config.yaml
encoder_arch: "vit"
model: "model that answers yes/no questions on an image's attributes"
dataset: "streak pictures of flow and ridge fields"
train_examples: 195000
image_size: 48
crop_scale_min: 0.8
horizontal_flip: true
translate: 0.12
questions_per_image: 4
encoder_norm: "layernorm"
encoder_norm_position: "pre"
encoder_activation: "gelu"
encoder_head_dim: 16
encoder_fused_qkv: false
encoder_bias: "all"
encoder_qk_norm: false
encoder_parallel_block: false
encoder_moe: "soft"
encoder_num_experts: 16
encoder_moe_every: 1
encoder_expert_mlp_ratio: 0.25
encoder_slots_per_expert: 2
encoder_shared_expert: false
encoder_patch_size: [4, 4]
encoder_conv_stem: true
encoder_layers: 6
encoder_width: 512
encoder_positions: "rope"
fusion: "prefix"
fusion_encoder_width: 192
fusion_encoder_layers: 6
fusion_encoder_norm: "layernorm"
fusion_encoder_norm_position: "pre"
fusion_encoder_activation: "gelu_tanh"
fusion_encoder_mlp_ratio: 4
fusion_encoder_head_dim: 32
fusion_encoder_fused_qkv: true
fusion_encoder_bias: "all"
fusion_encoder_qk_norm: false
fusion_encoder_layer_scale_init: 0.01
fusion_encoder_parallel_block: false
fusion_encoder_inner_norm: false
fusion_encoder_moe: "top_k"
fusion_encoder_drop_path: 0.15
fusion_encoder_num_experts: 16
fusion_encoder_moe_every: 2
fusion_encoder_expert_mlp_ratio: 0.25
fusion_encoder_experts_per_token: 2
fusion_encoder_shared_expert: true
fusion_encoder_positions: "learned"
fusion_encoder_connector: "linear"
residual_init: "none"
optimizer: "soap"
beta2: 0.99
lr: 0.0013
beta1: 0.95
shampoo_beta: 0.95
eps: 1e-08
precondition_frequency: 32
max_precond_dim: 1024
one_sided: false
adamw_lr_other_params: 0.0007
l1_shrink: 0.003
steps: 8000
batch_size: 48
epochs: 2.0
lr_schedule: "linear"
final_lr_fraction: 0.01
warmup_steps: 160
weight_decay: 0.1
adamw_weight_decay_other_params: 0
Rows from block 3 of the image encoder of a small model that answers yes/no questions on an image's attributes, named by matrix and row number. Rows with one number within an expert belong to one neuron, the router's apart. Each number is 200 + 20 x the weight over its row's rms, rounded and kept within 0 to 999. All counts start at 0.
After each expert's rows are labels from the 100 images, of 14976, where the router gives the expert most weight on average: "responds to" is what is common among them. Only what is clearly more common there than usual is listed. The data: streak pictures of flow and ridge fields. In brackets: how many of the 100.
# router: slot weights (encoder.blocks.3.mlp.router.weight, 32x512, trained with AdamW), inputs 0-56
# up: expert up (encoder.blocks.3.mlp.up, 16x128x512), inputs 0-56
# down: expert down (encoder.blocks.3.mlp.down, 16x512x128, transposed), outputs 0-56

# expert 4
router.8,198,171,199,197,196,174,185,172,190,199,195,194,193,205,206,211,169,221,192,186,202,210,194,162,202,184,185,238,164,163,148,187,191,186,205,203,212,199,207,206,213,233,203,220,192,210,189,190,169,218,179,218,199,174,215,186,199
router.9,191,165,197,203,199,221,201,208,226,190,188,182,152,224,197,201,201,211,201,200,195,213,199,179,204,186,198,239,178,177,189,173,187,212,229,203,221,188,232,212,204,229,199,206,213,210,181,161,153,243,187,215,203,149,237,210,223
up.0,200,198,171,242,178,167,195,200,198,200,188,198,200,179,210,229,199,200,217,178,200,214,200,199,200,200,200,213,270,200,203,204,184,194,192,200,200,199,200,199,197,179,189,291,200,200,200,200,205,200,193,223,200,194,187,200,193
down.0,188,192,217,200,179,157,200,187,231,224,211,185,200,200,200,198,205,199,201,184,184,200,200,200,194,200,181,207,199,182,225,185,200,197,201,164,205,192,234,200,224,200,174,166,194,186,223,176,164,200,200,193,183,191,173,176,205
up.1,207,182,185,200,173,210,200,239,200,200,155,200,185,196,209,150,188,200,200,201,200,217,170,200,174,200,179,170,196,205,200,186,200,222,257,200,190,200,200,214,200,200,183,200,194,185,202,226,209,198,198,200,129,200,223,200,177
down.1,165,196,200,205,232,148,212,200,139,204,207,239,240,200,200,134,175,211,215,209,200,198,143,164,229,218,200,200,191,185,184,200,176,200,210,234,217,176,220,201,239,150,200,198,230,213,201,191,192,198,214,208,194,198,157,197,200
up.2,193,200,160,239,199,211,200,200,180,187,128,198,221,200,183,200,199,181,192,201,233,184,196,234,250,211,200,189,249,200,200,181,230,186,225,219,200,204,193,217,173,226,247,248,200,200,173,221,200,201,217,190,200,200,200,217,186
down.2,206,202,217,199,200,173,200,208,196,192,200,200,200,177,234,200,201,200,216,185,198,171,200,198,205,210,217,180,200,214,250,255,191,232,150,200,200,191,193,182,199,206,209,200,253,216,215,200,181,200,198,241,200,179,200,200,166
up.3,181,182,197,173,189,199,207,204,178,212,206,198,221,197,228,236,190,201,182,200,215,192,158,177,193,215,199,200,168,181,168,215,275,244,242,213,204,199,198,187,210,153,200,180,200,196,200,207,198,193,213,220,178,180,226,196,151
down.3,194,199,202,202,209,195,217,201,193,202,180,175,201,203,220,214,201,201,205,165,212,206,252,212,218,200,227,180,191,203,195,177,185,213,208,208,245,203,181,203,200,199,212,230,200,224,163,177,179,201,202,208,209,225,199,265,164
up.4,217,221,200,191,200,200,200,194,200,197,226,200,200,178,202,204,200,200,180,221,179,200,200,200,180,186,200,154,247,200,200,203,200,202,200,198,221,161,202,180,200,200,239,200,200,181,226,219,202,200,181,215,190,233,200,200,175
down.4,190,200,200,202,164,200,202,211,200,208,188,178,226,175,199,200,208,193,199,248,204,199,229,214,249,209,200,200,191,217,200,200,200,192,200,174,212,231,196,231,216,187,200,188,200,225,215,177,200,190,214,231,240,195,199,216,174
responds to: fine streaks (100); high contrast (96); parallel (50); loop (27)

# expert 11
router.22,202,179,181,219,194,223,228,172,227,156,154,189,171,230,190,221,172,201,152,207,207,175,176,171,190,186,183,217,182,168,205,147,189,217,258,205,202,203,211,188,193,231,207,211,209,201,196,176,153,230,190,200,196,172,208,228,197
router.23,218,184,178,217,215,216,219,188,222,199,148,170,183,217,198,198,206,230,159,189,196,191,208,196,185,195,213,207,186,185,197,156,217,201,235,199,204,211,215,230,213,223,205,208,194,218,206,175,150,240,193,192,226,169,196,197,204
up.0,200,172,191,182,214,240,249,211,191,200,200,213,184,200,191,204,178,181,226,190,168,195,223,191,241,202,195,206,200,200,167,158,175,212,241,198,237,200,215,207,200,200,202,232,200,185,189,146,200,191,209,200,200,200,200,193,201
down.0,241,141,205,200,200,194,165,198,203,193,200,195,211,200,203,236,255,211,131,209,200,206,189,188,175,190,200,198,247,237,229,212,219,200,210,202,146,207,200,196,230,200,200,233,203,200,200,222,203,199,195,190,193,186,192,198,243
up.1,156,216,209,198,215,177,180,199,201,179,216,194,202,200,195,191,171,181,197,190,184,238,182,192,217,200,207,183,172,176,202,197,204,167,141,239,237,209,242,177,208,200,212,188,198,241,204,200,208,186,200,185,188,216,217,173,200
down.1,204,178,166,144,211,202,200,187,201,167,202,199,191,262,230,200,198,201,189,200,202,196,216,159,194,180,193,173,215,197,209,228,220,200,197,201,203,193,219,198,230,201,202,216,241,160,187,211,200,243,176,180,194,184,221,206,200
up.2,259,196,174,221,202,253,214,200,195,149,200,207,144,199,200,198,212,200,206,201,259,200,200,165,236,200,258,214,200,193,180,197,210,200,234,204,196,208,200,199,200,215,202,181,200,184,180,192,199,251,183,167,200,200,185,194,224
down.2,192,200,202,200,198,209,207,195,256,197,193,182,200,197,200,197,210,176,198,162,188,181,213,214,216,205,215,207,206,199,200,225,191,200,200,200,193,162,200,225,201,188,202,190,184,207,200,230,255,185,233,211,200,200,204,215,208
up.3,189,183,199,189,211,203,223,209,271,187,195,214,200,198,202,202,163,189,200,210,167,201,187,194,208,201,250,200,213,218,200,188,232,206,213,209,179,202,204,195,190,199,197,212,199,195,221,199,200,227,199,189,200,190,202,200,141
down.3,177,208,179,200,200,151,206,200,181,187,200,205,209,200,197,190,219,212,200,189,204,181,201,200,213,188,192,187,188,245,224,208,197,223,199,168,252,200,167,191,225,186,200,184,231,170,195,200,223,200,211,203,202,219,189,167,230
up.4,212,205,204,216,183,236,199,200,200,194,173,200,150,200,222,199,201,198,159,190,201,194,222,201,196,181,200,197,217,179,135,176,194,200,206,198,198,232,247,201,226,199,200,218,199,160,203,183,180,220,175,155,229,183,159,200,213
down.4,200,208,203,198,217,212,146,171,230,213,222,167,195,159,196,204,164,196,196,171,214,213,181,186,178,204,206,186,184,201,197,215,162,200,180,215,196,205,179,211,189,187,194,217,204,269,199,200,206,162,219,178,176,199,201,210,176
responds to: high contrast (100); fine streaks (100); parallel (33); loop (27)

# expert 6
router.12,185,158,202,228,211,230,198,212,199,169,187,171,169,207,189,189,200,235,194,196,221,202,202,174,175,206,224,226,184,169,172,173,197,211,222,200,210,229,235,191,219,205,216,177,175,225,171,178,159,213,176,214,234,183,209,208,224
router.13,190,172,197,211,212,186,172,192,192,200,202,198,200,212,207,208,192,189,207,180,197,220,200,169,187,226,203,236,199,190,202,225,181,209,197,195,213,234,216,212,250,252,202,186,206,215,193,185,173,233,177,233,186,156,198,211,186
up.0,180,224,204,183,193,182,230,194,167,200,204,213,218,195,203,200,189,164,197,184,204,201,200,217,203,206,193,167,178,213,198,197,200,158,206,187,175,201,185,197,234,213,199,215,203,199,196,237,186,162,189,200,199,203,188,200,205
down.0,180,199,193,191,224,186,208,220,201,207,198,180,192,213,207,195,200,202,207,199,203,206,196,210,192,202,181,217,216,205,201,187,187,221,223,187,216,216,198,194,201,216,194,172,185,209,198,175,232,227,219,195,223,204,219,232,205
up.1,213,174,196,188,200,186,243,183,195,243,193,185,200,201,185,173,176,229,197,182,191,175,200,182,203,190,219,190,166,206,252,197,192,213,156,200,195,209,201,200,178,186,191,200,204,208,222,161,220,174,255,153,208,176,240,239,177
down.1,192,236,213,200,216,198,172,219,249,204,193,208,200,199,175,242,196,218,182,193,153,188,226,161,241,189,185,236,219,187,161,204,198,200,200,221,248,223,208,201,194,209,239,144,217,201,171,193,220,201,196,186,201,194,151,214,202
up.2,220,170,212,212,223,210,210,195,201,184,207,200,198,212,214,203,170,174,200,199,198,194,200,178,194,186,225,184,201,221,197,212,199,200,194,186,232,194,206,205,233,200,201,198,206,197,201,210,192,201,163,212,224,209,204,163,183
down.2,222,201,200,181,197,170,211,200,199,204,163,212,198,193,200,194,201,194,200,239,201,197,205,244,192,199,200,205,200,195,198,203,209,194,216,205,195,210,199,187,204,200,202,203,193,204,203,200,222,141,241,225,188,205,196,194,211
up.3,189,201,201,220,178,203,201,197,148,247,201,196,142,226,202,179,193,223,208,162,223,210,199,199,206,240,169,201,191,161,221,222,198,209,228,194,203,198,206,206,208,194,176,220,206,183,174,203,207,197,221,189,217,199,197,199,197
down.3,202,149,192,221,201,177,214,214,225,209,202,172,224,205,210,197,223,198,227,179,249,214,180,230,193,214,216,185,181,213,225,197,217,200,222,231,192,200,213,211,210,202,193,204,198,213,205,191,194,227,184,216,227,198,212,218,188
up.4,201,204,197,186,199,179,197,170,179,204,181,209,195,199,203,221,201,190,206,229,212,177,226,170,180,160,234,214,218,207,199,215,200,209,224,186,220,168,224,213,192,200,214,244,209,206,181,220,192,178,204,191,218,204,180,201,162
down.4,170,195,214,195,176,192,175,236,198,244,168,176,161,187,235,181,218,227,224,200,225,179,215,236,200,201,199,223,192,207,200,203,192,198,184,210,205,214,190,200,195,199,177,200,203,192,221,197,207,256,193,199,204,215,172,185,195
responds to: high contrast (100); fine streaks (100); parallel (53); loop (31)

# expert 14
router.28,184,155,152,227,194,224,228,205,204,194,195,178,166,193,195,213,193,191,169,209,170,185,197,174,219,205,191,232,190,207,175,173,188,216,204,182,227,198,229,213,214,221,208,224,202,185,215,181,166,212,178,218,216,189,202,201,210
router.29,190,184,145,209,213,190,192,211,194,208,202,185,173,223,212,229,197,191,150,176,213,193,197,183,177,205,172,214,173,173,168,179,173,210,232,183,200,194,233,225,209,206,218,180,185,224,215,202,177,211,176,222,198,162,204,190,222
up.0,196,204,183,166,183,188,221,164,195,177,187,192,171,197,153,200,225,198,201,193,194,199,205,200,251,200,225,190,214,242,239,209,214,215,222,207,192,195,214,209,194,162,196,169,172,192,170,180,219,199,164,220,195,246,217,185,196
down.0,189,178,201,218,191,206,209,211,214,168,231,209,215,188,204,211,159,197,180,239,232,225,206,192,200,200,199,185,169,185,204,218,196,180,204,193,245,190,193,223,165,203,169,191,200,200,195,203,200,224,209,210,195,171,182,187,151
up.1,217,240,226,197,194,200,200,209,183,200,201,205,177,229,239,183,203,180,200,215,196,185,200,200,206,202,200,210,183,214,200,200,205,200,212,201,203,213,182,200,195,190,200,203,193,195,250,213,194,214,199,200,183,256,225,173,227
down.1,228,205,186,254,187,178,218,249,194,197,226,153,255,175,197,210,233,200,200,176,255,200,200,204,200,176,187,181,249,200,192,213,201,254,218,224,233,202,200,199,211,187,242,200,190,200,172,200,202,202,170,212,192,197,215,202,206
up.2,200,198,190,186,211,190,206,214,201,176,200,200,215,193,202,195,233,195,198,215,196,204,214,184,195,209,171,200,244,262,218,214,194,205,197,199,204,217,217,238,171,164,203,174,202,187,212,192,195,186,218,210,167,231,199,162,194
down.2,233,222,188,197,219,239,201,243,182,162,223,192,209,191,230,187,217,173,200,225,198,193,231,223,198,191,191,200,145,209,222,180,216,208,214,165,186,177,180,196,209,182,210,206,203,193,182,194,185,181,192,173,163,213,216,197,221
up.3,125,200,199,200,213,200,200,159,190,248,167,192,192,184,200,215,184,201,143,208,190,200,200,219,197,189,172,187,200,205,206,181,200,195,219,175,200,200,192,200,223,200,198,236,162,210,181,216,187,200,200,200,200,200,166,200,184
down.3,193,207,188,217,191,226,171,196,200,189,209,205,129,202,201,186,195,194,194,200,200,203,214,208,186,194,202,195,229,234,184,200,167,174,194,197,185,210,189,214,193,179,173,163,200,182,200,195,215,188,208,200,200,204,196,202,207
up.4,197,211,191,183,148,227,198,195,237,233,199,233,220,168,220,182,175,203,200,203,201,219,186,200,238,186,166,195,209,201,210,200,200,200,206,219,199,200,213,186,221,214,212,204,178,163,200,191,213,202,215,231,188,191,211,201,228
down.4,200,195,201,204,201,166,175,220,141,198,200,200,216,223,200,233,213,183,183,199,201,212,204,201,193,179,196,211,226,180,206,204,198,169,209,163,180,185,229,205,183,212,225,198,200,208,156,194,167,225,152,154,188,179,200,197,187
responds to: high contrast (100); fine streaks (100); parallel (63)

# expert 1
router.2,205,158,226,186,236,228,236,209,198,204,201,200,193,169,186,187,202,196,171,184,188,191,213,202,220,211,187,175,185,213,219,155,184,203,193,214,199,214,198,228,180,199,227,158,184,225,230,189,190,202,179,185,208,205,206,204,185
router.3,197,190,196,197,240,230,221,189,207,195,217,206,224,175,178,165,199,209,175,190,206,183,209,208,200,202,218,170,190,214,220,151,195,210,204,201,197,198,179,227,185,196,233,161,176,233,216,202,183,211,194,174,228,212,195,210,209
up.0,170,221,242,225,196,194,206,218,243,196,235,188,165,161,205,184,204,172,181,189,213,217,206,196,181,167,167,226,172,164,171,175,152,186,191,175,221,217,225,256,192,189,195,207,244,203,192,194,208,235,233,167,209,241,210,209,219
down.0,212,200,180,221,198,208,198,237,202,175,183,221,191,169,176,248,141,199,223,190,167,189,233,252,173,208,247,193,254,202,199,218,213,192,208,224,220,189,196,198,213,212,201,203,188,224,201,183,228,168,202,218,194,189,160,223,194
up.1,211,215,215,185,193,179,205,171,198,152,229,194,244,180,199,201,241,198,222,192,179,188,192,163,213,199,201,205,193,269,181,202,202,174,225,220,202,200,204,258,203,189,196,215,202,201,176,210,206,236,173,187,169,225,182,157,201
down.1,228,224,202,220,176,199,216,202,219,202,199,233,186,223,215,229,195,216,180,249,187,180,202,199,236,208,193,193,192,187,204,200,174,201,194,219,198,204,162,181,202,194,199,170,191,178,193,198,212,202,197,224,194,186,202,199,219
up.2,195,213,203,197,211,194,194,202,191,191,218,196,211,199,224,213,204,197,202,180,206,178,177,206,195,201,196,199,169,176,192,197,183,207,193,196,194,162,247,223,228,195,196,229,204,192,198,205,210,207,167,189,189,219,194,187,206
down.2,205,233,180,206,237,228,156,239,194,181,232,211,193,193,213,202,190,218,207,189,197,195,172,179,215,200,213,202,234,167,203,211,216,218,191,188,182,188,199,200,188,206,182,191,211,191,197,218,185,191,192,191,177,212,206,232,139
up.3,221,216,183,204,225,195,166,200,221,172,200,215,177,178,194,226,205,197,187,204,221,192,208,231,166,199,197,219,197,192,195,212,154,212,181,208,163,248,205,213,205,185,190,214,250,198,185,200,194,219,203,215,199,180,240,197,225
down.3,204,225,160,211,189,198,202,205,191,200,206,248,187,199,210,240,237,183,191,212,203,184,198,165,199,212,228,227,200,196,199,195,201,201,212,209,196,218,194,198,203,206,217,189,202,207,168,201,209,186,207,204,198,200,194,231,160
up.4,198,233,199,180,199,175,183,217,202,222,212,199,195,217,179,217,223,191,223,181,236,187,212,207,197,197,212,195,210,190,210,199,192,228,225,179,191,193,192,163,211,234,227,157,199,214,213,199,195,208,175,232,188,200,202,206,198
down.4,203,217,205,207,200,186,195,169,249,182,193,190,238,192,196,201,202,190,197,202,217,195,202,203,242,191,206,203,216,163,202,206,234,206,166,244,201,198,197,201,171,214,163,187,228,214,181,193,239,211,173,189,226,213,199,196,196
responds to: high contrast (100); parallel (46)

# expert 12
router.24,192,184,207,215,227,216,185,213,205,183,198,184,146,227,208,199,196,219,176,190,201,190,171,185,190,195,204,230,180,190,197,154,178,212,201,191,220,212,212,240,199,223,197,190,172,218,201,181,184,204,179,203,224,188,223,215,221
router.25,191,178,195,223,217,201,219,212,200,203,182,204,158,181,197,198,196,219,182,229,195,191,180,207,193,177,201,212,171,185,189,154,213,193,221,180,187,196,228,209,227,219,185,197,204,215,207,212,192,252,186,245,211,166,220,207,216
up.0,229,209,195,172,219,182,208,207,199,194,158,173,198,199,221,206,231,200,192,207,210,206,200,236,144,200,203,199,193,196,216,207,183,197,230,202,217,167,207,217,167,197,197,200,202,229,215,195,174,200,172,206,200,195,235,199,211
down.0,168,218,200,179,209,217,205,188,169,201,196,228,231,201,182,233,196,183,215,183,200,172,190,182,181,215,200,184,188,218,202,205,197,196,135,208,195,230,185,190,230,205,203,200,196,193,216,204,215,170,197,193,192,197,214,198,202
up.1,211,200,209,249,203,200,176,194,217,174,204,199,147,199,236,193,193,190,218,200,207,209,213,182,194,204,215,154,154,188,154,158,183,156,201,211,186,191,219,213,203,244,200,224,202,268,229,201,185,200,201,168,194,179,175,222,199
down.1,253,228,195,169,209,204,204,201,200,229,161,200,220,188,176,184,176,251,201,190,186,200,203,193,203,210,193,235,183,239,215,228,200,207,200,236,194,197,223,198,212,211,188,200,185,203,158,207,203,205,180,200,151,197,183,198,196
up.2,205,191,211,200,204,224,200,203,200,196,198,200,124,217,179,200,164,210,205,200,177,200,253,187,194,254,214,198,216,200,200,223,200,229,233,159,200,200,200,200,200,184,200,200,184,181,199,201,200,212,188,190,155,197,200,181,200
down.2,200,200,200,200,210,156,210,200,204,201,194,199,200,175,178,189,212,186,196,197,200,220,177,200,210,200,197,244,216,150,187,204,191,221,163,192,240,199,207,200,200,221,202,238,201,200,232,180,200,214,234,226,198,210,186,193,199
up.3,182,196,208,196,209,196,186,293,210,195,199,200,232,138,191,230,217,191,194,206,169,227,179,227,217,188,170,173,209,203,155,200,181,223,204,218,192,174,186,200,187,199,211,201,201,201,200,183,194,200,176,239,189,199,194,216,180
down.3,199,201,200,179,200,218,238,200,189,207,216,186,201,261,198,205,199,200,202,184,200,182,204,200,204,201,174,213,213,203,212,206,204,155,211,195,220,235,215,227,199,189,200,200,198,185,157,172,209,198,201,201,200,192,213,200,199
up.4,183,218,276,209,199,177,296,200,200,200,200,250,156,194,194,214,191,170,206,210,180,223,201,200,239,200,196,200,191,203,205,194,201,200,237,200,188,203,200,200,203,194,197,203,187,197,221,197,200,197,202,143,222,229,241,200,200
down.4,202,181,146,200,194,184,200,206,224,200,200,203,244,200,231,189,200,204,195,169,169,235,200,198,200,179,176,198,163,170,224,200,202,219,198,173,168,238,210,197,200,200,194,203,182,197,188,199,261,199,182,200,204,177,182,200,206
responds to: high contrast (100); fine streaks (100); parallel (44)

# expert 8
router.16,201,193,186,227,213,231,210,225,216,165,192,190,177,199,191,202,212,202,169,196,212,204,169,193,205,200,219,176,194,187,160,153,187,199,204,201,211,233,209,213,226,238,196,195,166,222,177,186,177,236,170,222,207,184,219,219,207
router.17,226,176,158,210,224,210,189,193,188,180,204,213,178,217,189,217,202,226,186,198,196,216,195,205,197,213,221,188,211,171,174,158,190,203,204,212,208,196,190,200,236,230,198,219,174,193,192,179,160,203,177,194,222,180,218,211,226
up.0,182,196,197,205,208,184,187,204,184,234,171,207,198,194,223,199,217,192,173,224,184,225,235,207,213,186,192,196,288,219,230,199,176,232,217,159,205,209,186,198,179,211,195,189,210,202,199,154,198,183,213,206,202,197,198,198,230
down.0,168,200,211,201,200,190,204,205,185,215,199,201,190,212,223,181,149,218,193,204,202,204,262,208,162,204,167,200,226,190,205,188,191,187,207,201,214,199,205,205,196,164,213,201,207,205,201,205,204,200,214,196,167,203,211,204,202
up.1,201,237,196,201,206,197,196,186,188,202,198,198,198,193,209,258,200,253,195,201,181,194,206,191,246,189,184,198,201,197,171,201,202,220,204,191,190,194,185,198,205,201,194,201,238,200,210,199,178,205,182,232,285,206,219,193,183
down.1,229,183,197,209,197,200,208,198,210,237,209,200,195,144,179,217,202,186,198,207,225,213,161,263,199,200,232,215,208,201,194,199,206,201,194,211,178,249,215,201,200,202,193,207,206,207,202,241,198,195,230,200,207,202,200,195,204
up.2,190,185,197,174,191,222,207,196,216,198,208,203,215,206,188,202,191,215,220,185,201,195,209,175,195,225,226,211,192,213,239,188,211,204,206,194,199,176,174,206,201,181,197,188,213,209,210,204,201,152,200,194,202,188,175,223,164
down.2,224,174,174,166,214,179,209,225,214,206,188,159,196,216,205,213,224,161,187,189,212,236,214,198,185,196,191,158,201,173,185,225,201,174,228,182,214,226,194,191,199,230,169,229,212,214,213,229,204,203,184,217,167,219,221,165,205
up.3,216,208,198,189,166,201,173,231,220,203,199,204,215,188,198,218,236,229,167,224,236,211,207,184,170,230,204,201,204,236,182,204,220,175,202,218,241,199,190,200,154,187,195,192,198,197,200,194,211,223,178,214,201,195,198,202,177
down.3,215,230,217,187,198,200,170,188,200,192,201,198,229,188,208,231,189,143,200,202,199,217,202,193,199,200,224,162,199,258,200,169,167,199,207,171,234,206,198,192,219,203,237,197,165,217,208,177,236,200,206,209,200,216,237,164,201
up.4,184,178,201,217,198,176,167,191,154,204,196,207,229,217,198,201,199,167,203,182,171,198,159,182,204,219,198,197,199,208,246,248,193,165,205,182,174,216,199,214,185,165,204,197,193,201,229,204,146,214,198,190,213,172,189,193,191
down.4,209,235,178,261,223,205,192,216,218,212,271,177,200,201,219,207,188,195,185,202,199,193,226,214,204,200,208,220,177,193,156,190,224,194,198,189,202,195,199,208,201,201,211,170,183,189,171,172,173,195,210,208,221,235,205,241,199
responds to: high contrast (100); fine streaks (100); delta (36); whorl (35)

# expert 5
router.10,200,175,186,221,180,187,200,209,224,198,175,207,170,213,195,200,180,195,212,185,215,193,163,154,197,199,204,226,182,155,191,173,197,217,221,221,207,198,195,204,232,242,195,214,215,211,166,182,164,224,185,187,216,198,202,200,228
router.11,190,186,180,242,211,202,187,202,224,186,180,190,174,202,203,218,191,238,205,179,202,175,189,183,197,193,205,219,182,146,158,167,181,212,219,218,208,191,212,198,235,216,196,187,209,209,181,185,168,214,181,234,200,184,215,207,192
up.0,195,167,199,220,168,202,189,215,199,254,231,218,164,197,198,203,201,202,207,200,226,167,188,196,213,209,139,207,185,227,233,197,180,204,229,191,202,168,180,183,201,210,198,223,201,213,154,250,228,202,206,188,200,173,272,173,199
down.0,232,176,209,161,192,196,170,223,200,200,230,199,200,149,165,211,180,170,199,217,185,201,169,177,193,200,200,197,174,218,200,199,220,201,187,198,180,200,198,200,227,200,199,188,178,180,200,220,185,142,201,173,134,210,200,201,172
up.1,213,202,198,226,197,199,201,199,207,201,256,206,201,201,201,199,201,192,191,205,171,195,201,200,226,202,184,164,200,202,185,226,166,208,203,200,202,203,199,188,177,197,201,199,200,216,200,200,192,200,200,229,202,201,203,192,200
down.1,184,182,200,217,232,198,200,200,184,200,200,215,174,184,148,209,187,200,211,200,200,189,198,177,200,186,203,239,195,204,200,218,217,200,191,200,208,200,168,187,196,196,188,212,200,200,202,242,200,230,196,203,143,192,201,196,195
up.2,178,224,204,197,198,207,170,214,195,213,202,200,159,218,208,200,159,177,198,243,226,198,198,151,200,200,201,247,187,199,203,194,229,216,231,183,207,187,200,203,206,199,191,201,200,194,190,208,196,201,200,200,208,193,204,165,200
down.2,218,228,246,174,180,189,191,197,206,236,200,203,219,206,251,213,221,182,203,179,205,190,184,196,200,200,178,200,206,180,198,231,174,197,197,179,205,200,202,210,226,184,170,199,199,227,193,159,163,181,178,222,247,202,190,194,213
up.3,201,200,218,200,206,142,199,185,202,207,191,215,226,200,198,207,195,199,212,210,180,222,204,218,186,209,201,215,204,155,202,201,201,189,192,192,185,197,197,218,191,198,193,188,221,185,204,117,216,207,200,201,192,208,174,276,219
down.3,206,196,200,202,200,167,222,212,190,191,130,182,170,185,191,213,161,204,207,139,200,206,200,201,189,201,226,184,260,212,221,207,222,201,185,195,226,201,201,166,178,219,240,226,198,200,201,213,157,198,241,200,179,200,198,218,242
up.4,204,182,200,204,206,200,201,199,233,210,206,207,146,201,185,240,201,202,210,167,219,200,207,254,200,200,179,244,162,178,200,202,169,169,188,213,193,177,173,200,184,201,206,200,170,214,168,194,203,213,171,200,201,199,202,195,235
down.4,210,235,204,236,206,260,189,203,191,200,187,217,234,193,188,170,202,183,195,199,201,183,185,199,202,169,231,214,202,199,203,164,225,186,220,198,156,230,188,200,215,225,191,139,192,200,263,202,219,196,193,241,162,176,231,196,197
responds to: fine streaks (100); high contrast (97); parallel (68)